{"model": "image captioner", "dataset": "simulated stained blood smears", "train_examples": 195000, "image_size": 32, "crop_scale_min": 1, "horizontal_flip": true, "tokenizer": "word", "vocab_size": 32, "encoder_arch": "mlp_mixer", "encoder_norm": "layernorm", "encoder_norm_position": "pre", "encoder_activation": "gelu", "encoder_mlp_ratio": 4, "encoder_layer_scale_init": 0.1, "encoder_parallel_block": false, "encoder_inner_norm": false, "encoder_drop_path": 0.05, "encoder_patch_size": [4, 4], "encoder_conv_stem": false, "encoder_layers": 16, "encoder_width": 256, "fusion": "prefix", "decoder_width": 192, "decoder_layers": 12, "decoder_norm": "layernorm", "decoder_norm_position": "pre", "decoder_activation": "relu", "decoder_mlp_ratio": 2, "decoder_head_dim": 32, "decoder_fused_qkv": true, "decoder_bias": "none", "decoder_qk_norm": true, "decoder_parallel_block": false, "decoder_inner_norm": false, "decoder_drop_path": 0.05, "decoder_positions": "learned", "decoder_prefix_bidirectional": false, "decoder_connector": "mlp", "decoder_tie_embeddings": false, "init": "trunc_normal_002", "residual_init": "scaled_by_depth", "optimizer": "ademamix", "learning_rate": 0.0006, "beta1": 0.8, "beta2": 0.999, "eps": 1e-10, "beta3": 0.9995, "alpha": 4, "max_grad_norm": 3.0, "max_steps": 7400, "batch_size": 192, "epochs": 7.3, "lr_schedule": "cosine", "final_lr_fraction": 0.05, "warmup_steps": 140, "weight_decay": 0.3}
Rows from block 9 of the image encoder of a small image captioner, named by matrix and row number. Rows with one number belong to one neuron. Each number is 50 + 12 x the weight over its row's rms, rounded and kept within 0 to 99. All counts start at 0.
After each neuron's rows are labels from the 100 images, of 14976, where the neuron reaches its highest value: "responds to" is what is common among them. Only what is clearly more common there than usual is listed. The data: simulated stained blood smears. In brackets: how many of the 100.
# fc1: MLP up (encoder.blocks.9.mlp.fc1.weight, 1024x256), inputs 0-85
# fc2: MLP down (encoder.blocks.9.mlp.fc2.weight, 256x1024, transposed), outputs 0-85

fc1.601:67 51 31 52 58 48 60 47 50 68 59 53 66 49 33 37 44 59 37 68 50 48 48 60 45 53 50 32 71 55 58 50 60 31 47 54 33 23 43 46 73 68 71 64 39 64 43 47 71 43 50 42 51 29 21 55 47 51 53 52 41 49 51 41 35 65 18 48 57 39 36 43 60 55 43 38 52 48 57 37 47 41 62 44 59 48
fc2.601:52 39 72 60 35 40 50 48 49 25 55 70 28 62 52 45 48 41 58 51 42 46 54 44 42 51 35 59 42 59 42 51 60 64 42 55 39 45 62 59 56 52 38 66 46 58 41 28 31 53 40 54 32 34 58 51 61 51 47 51 53 45 56 41 63 44 40 39 53 60 49 45 39 45 35 57 53 77 38 70 47 54 63 59 47 49
responds to: platelets (99)

fc1.553:12 32 40 54 54 31 44 44 51 43 54 49 24 41 53 72 53 47 47 34 50 60 49 57 47 58 69 59 52 39 41 47 33 62 46 40 41 60 37 53 63 57 54 38 66 51 75 56 36 48 49 53 53 54 54 53 57 55 57 35 27 36 28 42 57 60 60 41 54 38 66 34 56 40 58 47 48 25 53 58 35 43 32 52 49 43
fc2.553:37 45 32 37 37 62 62 41 43 49 60 60 40 44 65 61 71 40 37 66 48 34 31 69 39 47 61 35 55 68 64 49 35 54 63 37 36 35 57 57 37 47 55 54 31 49 54 57 73 49 54 40 45 69 37 49 38 58 35 60 50 33 46 56 44 64 47 59 64 76 24 32 44 47 32 42 55 78 81 43 48 33 49 35 29 44
responds to: dark grains (51); ovals (35)

fc1.751:55 51 37 66 35 49 55 62 46 39 51 64 64 36 24 58 48 44 46 25 48 51 36 69 30 35 59 66 59 38 72 41 27 49 41 59 55 38 56 48 55 57 60 37 31 51 63 38 57 36 55 48 42 31 38 45 57 56 36 37 46 55 55 49 61 57 60 26 58 59 44 52 37 47 45 56 58 42 93 48 46 42 36 38 45 39
fc2.751:76 64 49 42 63 67 39 45 40 49 33 62 49 53 60 31 47 42 57 54 42 41 46 47 36 50 43 37 59 61 47 33 52 35 37 56 49 40 39 59 36 62 33 57 44 44 47 43 46 52 40 37 66 39 50 54 34 66 45 65 77 51 59 66 45 52 58 57 58 41 55 71 65 50 72 34 51 67 41 26 46 49 63 62 40 62
responds to: platelets (96)

fc1.73:24 41 44 74 49 50 54 48 52 42 66 53 46 27 54 57 59 46 38 58 44 60 54 62 50 51 51 65 65 61 46 41 40 63 59 37 22 40 49 42 62 72 62 53 53 51 47 44 45 49 44 52 35 49 47 63 72 31 33 47 42 54 44 36 43 56 44 23 51 52 68 43 49 51 38 54 59 52 53 48 42 27 51 59 52 19
fc2.73:69 59 24 29 60 48 51 51 48 65 15 36 45 64 56 45 60 63 59 64 43 59 55 29 62 49 60 42 47 52 46 45 49 49 55 57 42 27 36 31 33 48 52 55 49 46 46 64 48 61 51 46 64 47 59 57 61 60 64 69 65 63 56 60 48 54 66 46 33 43 56 66 57 57 50 26 42 48 34 46 59 58 61 46 52 52
responds to: platelets (78)

fc1.610:43 49 56 42 54 36 50 48 32 38 68 60 44 38 34 61 26 06 41 54 55 59 39 58 41 45 54 56 46 70 67 56 27 67 21 66 49 44 66 48 67 39 55 44 52 42 64 46 53 44 43 40 38 49 57 66 65 49 56 51 45 40 45 53 40 67 49 53 61 58 62 44 36 68 40 64 44 43 58 73 66 25 53 49 40 73
fc2.610:55 64 31 45 41 54 51 55 45 49 36 37 58 40 61 54 59 60 52 46 49 52 62 44 70 45 34 33 52 42 53 51 54 32 65 49 59 48 46 52 29 50 31 55 59 51 48 72 65 42 49 42 69 51 45 67 32 52 53 39 39 37 32 45 41 62 29 70 46 49 30 53 51 63 79 34 38 36 58 52 53 68 44 41 42 54
responds to: dark grains (49)

fc1.344:31 19 42 58 47 60 51 51 59 47 65 46 33 54 34 64 48 36 29 46 52 40 36 36 59 38 55 58 43 52 54 40 31 74 52 41 41 49 72 51 64 57 62 61 59 55 62 50 54 52 52 55 34 55 48 46 74 38 58 40 39 52 22 24 49 60 69 46 60 53 46 36 33 42 43 66 44 31 55 51 39 32 44 70 46 41
fc2.344:61 52 26 48 48 45 44 73 53 70 21 49 64 27 68 57 51 68 39 64 53 53 42 64 41 38 60 44 84 54 74 54 36 47 59 41 50 42 34 37 55 58 59 30 53 38 64 65 63 60 60 43 42 54 46 46 49 51 55 64 55 56 43 61 39 47 60 21 50 44 61 52 57 39 64 41 45 47 39 49 79 51 45 40 55 39
responds to: kidney-shaped nucleus (73)

fc1.735:47 37 45 59 59 65 47 69 51 48 53 51 32 45 34 60 39 52 37 53 55 55 30 47 43 38 61 66 66 64 67 43 28 56 43 78 24 39 62 50 61 58 72 43 34 41 69 63 73 61 72 52 20 43 54 44 63 40 44 43 39 46 24 42 42 57 47 24 51 46 51 45 39 30 40 51 38 40 57 49 58 29 37 56 41 46
fc2.735:48 30 64 67 35 49 44 73 58 50 63 34 42 51 43 64 59 59 43 44 52 51 62 51 70 53 31 62 38 46 53 69 65 38 52 39 79 60 46 53 55 67 54 23 63 48 39 65 55 54 64 65 47 45 44 45 59 19 53 33 53 40 59 32 56 54 64 70 48 60 43 37 39 61 40 48 40 27 58 51 57 80 49 41 41 35
responds to: kidney-shaped nucleus (72)

fc1.504:32 38 45 62 77 63 65 63 54 41 56 48 27 43 36 57 48 53 50 25 46 64 52 71 41 36 44 62 44 45 69 40 48 60 37 80 45 51 66 64 61 38 51 31 47 43 53 44 49 51 64 31 26 44 56 46 51 56 47 44 52 37 55 37 49 67 55 34 43 56 57 59 37 41 51 49 72 43 61 51 28 25 46 63 53 60
fc2.504:51 54 75 53 42 47 52 56 40 35 47 76 31 37 47 36 52 44 32 57 65 52 54 53 57 43 62 37 61 52 53 44 49 63 50 69 42 18 53 48 27 70 69 60 48 61 38 34 50 34 47 38 58 64 43 58 63 41 45 39 48 37 49 47 53 62 45 26 44 59 36 43 50 58 33 42 43 74 76 30 41 54 55 39 39 33
responds to: teardrops (40); crescents (36)

fc1.517:31 40 59 44 56 29 53 43 54 45 38 65 04 47 37 44 52 32 50 35 29 77 59 40 45 60 62 60 53 52 52 45 54 56 32 64 49 61 51 42 51 36 58 51 52 53 36 52 31 46 43 47 39 36 62 69 57 48 36 42 29 51 57 55 59 42 40 48 45 29 57 45 45 70 38 50 46 35 52 57 48 48 56 50 58 55
fc2.517:73 58 41 38 63 64 52 40 50 52 35 50 43 52 58 54 59 52 52 65 60 43 51 35 53 57 53 24 49 47 41 66 55 56 37 58 62 59 26 72 49 52 43 57 56 35 47 65 46 61 45 38 53 51 38 44 27 46 65 65 63 46 47 37 36 68 66 62 57 49 23 48 65 39 61 51 46 61 45 32 57 36 56 56 39 62
responds to: platelets (80); spiky cells (55); two lobes with orange grains (36)

fc1.238:19 27 65 67 65 57 44 68 43 38 47 48 41 38 41 53 59 63 40 39 68 50 46 55 57 35 53 44 55 53 62 55 49 65 54 65 60 52 48 62 59 65 49 31 52 50 47 57 52 47 60 56 44 58 48 42 59 52 56 38 45 41 46 41 46 54 59 41 43 27 42 48 60 42 57 63 48 46 59 49 34 57 26 60 55 40
fc2.238:40 31 79 41 54 63 34 65 60 43 49 35 48 48 54 38 65 56 29 75 47 54 55 65 59 44 49 43 42 36 45 42 57 46 58 29 61 55 49 40 24 71 46 35 52 65 39 40 52 43 38 40 50 55 46 51 63 37 45 51 64 45 65 60 55 44 64 72 34 43 51 46 48 42 43 65 41 49 61 51 56 49 53 52 51 35
responds to: kidney-shaped nucleus (46)

fc1.263:54 47 43 72 41 43 54 64 46 42 58 69 50 40 34 58 47 46 42 23 45 56 34 77 30 33 56 77 65 48 67 36 23 47 39 62 52 37 59 54 63 51 58 32 22 47 57 39 53 47 56 47 33 28 38 55 50 55 33 46 54 54 48 42 59 56 45 26 63 58 50 55 50 42 47 58 61 48 85 43 52 41 41 48 52 40
fc2.263:78 64 47 46 49 59 44 49 41 50 39 60 49 51 69 31 52 39 59 60 40 44 52 47 41 52 49 33 67 53 55 46 53 46 37 58 61 46 41 54 33 69 33 57 43 45 40 51 42 57 40 37 56 36 50 49 32 71 48 63 72 52 59 63 49 58 63 62 58 41 50 74 62 46 63 36 51 64 34 27 43 56 60 57 42 56
responds to: platelets (98)

fc1.618:48 41 77 34 46 64 48 54 42 35 71 43 71 56 45 64 51 33 43 52 57 37 37 50 50 48 49 50 38 77 46 60 44 43 36 24 46 54 62 43 58 62 50 46 64 71 60 37 57 38 50 63 43 39 34 48 49 55 49 42 38 47 41 43 41 50 44 68 56 49 47 42 42 53 45 95 48 52 61 52 65 42 44 60 37 42
fc2.618:64 87 28 38 52 47 49 45 46 61 22 44 58 61 71 65 40 59 49 57 38 31 44 47 52 51 39 36 64 51 55 56 42 41 59 46 50 46 37 52 51 44 38 61 51 39 70 63 61 60 48 36 59 49 42 41 14 60 55 83 47 54 49 65 49 64 57 52 46 44 29 58 57 40 76 44 49 56 22 55 78 55 53 54 32 63
responds to: kidney-shaped nucleus (41); crescents (40)

fc1.159:33 20 76 52 56 47 53 75 45 46 46 39 34 46 36 42 63 43 57 45 67 56 62 45 62 45 54 42 45 46 50 40 56 50 50 60 65 52 43 65 45 62 51 22 40 58 39 37 33 56 79 40 51 42 59 34 58 57 50 36 51 44 56 47 61 52 55 45 25 47 47 49 51 45 62 60 36 39 56 66 42 56 47 60 45 46
fc2.159:49 73 72 33 44 61 60 65 28 62 48 55 39 78 35 53 55 36 47 34 54 55 53 70 53 25 49 60 35 50 51 51 58 51 71 31 53 39 59 43 52 72 69 49 51 56 47 36 51 37 60 45 54 43 50 46 60 52 29 48 34 52 38 49 52 49 51 37 55 56 58 69 45 48 61 46 60 56 61 55 35 45 56 51 70 55
responds to: teardrops (63)

fc1.307:43 35 56 50 46 40 71 63 48 52 55 52 19 43 36 44 55 35 51 33 55 64 60 73 49 41 55 64 55 53 64 32 46 68 45 45 50 57 47 60 38 65 65 46 25 66 41 30 39 62 63 49 45 40 41 44 55 49 37 41 39 56 43 55 66 59 48 34 52 55 59 57 52 52 62 59 46 38 59 62 28 44 52 53 42 34
fc2.307:49 82 74 45 35 47 54 50 15 35 54 61 31 76 37 54 49 38 50 45 52 51 53 47 59 34 58 53 37 62 41 69 56 61 64 31 50 32 54 54 60 73 58 76 48 65 56 26 42 43 64 46 58 36 49 50 75 71 50 29 41 41 46 38 57 67 58 27 58 57 43 51 35 45 39 51 51 59 38 53 23 62 59 54 46 53
responds to: teardrops (66)

fc1.103:59 65 59 52 46 36 57 60 54 47 52 72 38 46 34 50 36 33 50 23 49 51 50 68 30 55 49 52 50 21 54 47 50 37 56 55 46 44 49 51 46 35 35 49 54 47 50 53 41 52 57 48 68 31 31 61 43 57 29 48 46 24 53 73 59 53 31 22 45 47 65 62 70 51 49 53 56 47 42 46 65 56 53 28 57 54
fc2.103:37 63 67 53 53 39 52 38 31 46 38 68 32 59 62 60 47 60 56 44 47 52 52 34 45 46 54 51 34 77 51 57 56 48 34 60 51 62 29 58 63 67 53 49 64 37 53 47 33 61 63 43 51 36 56 69 57 52 56 36 41 51 52 25 48 60 70 60 63 57 34 47 51 49 44 55 60 28 39 40 55 52 57 60 30 51
responds to: kidney-shaped nucleus (62)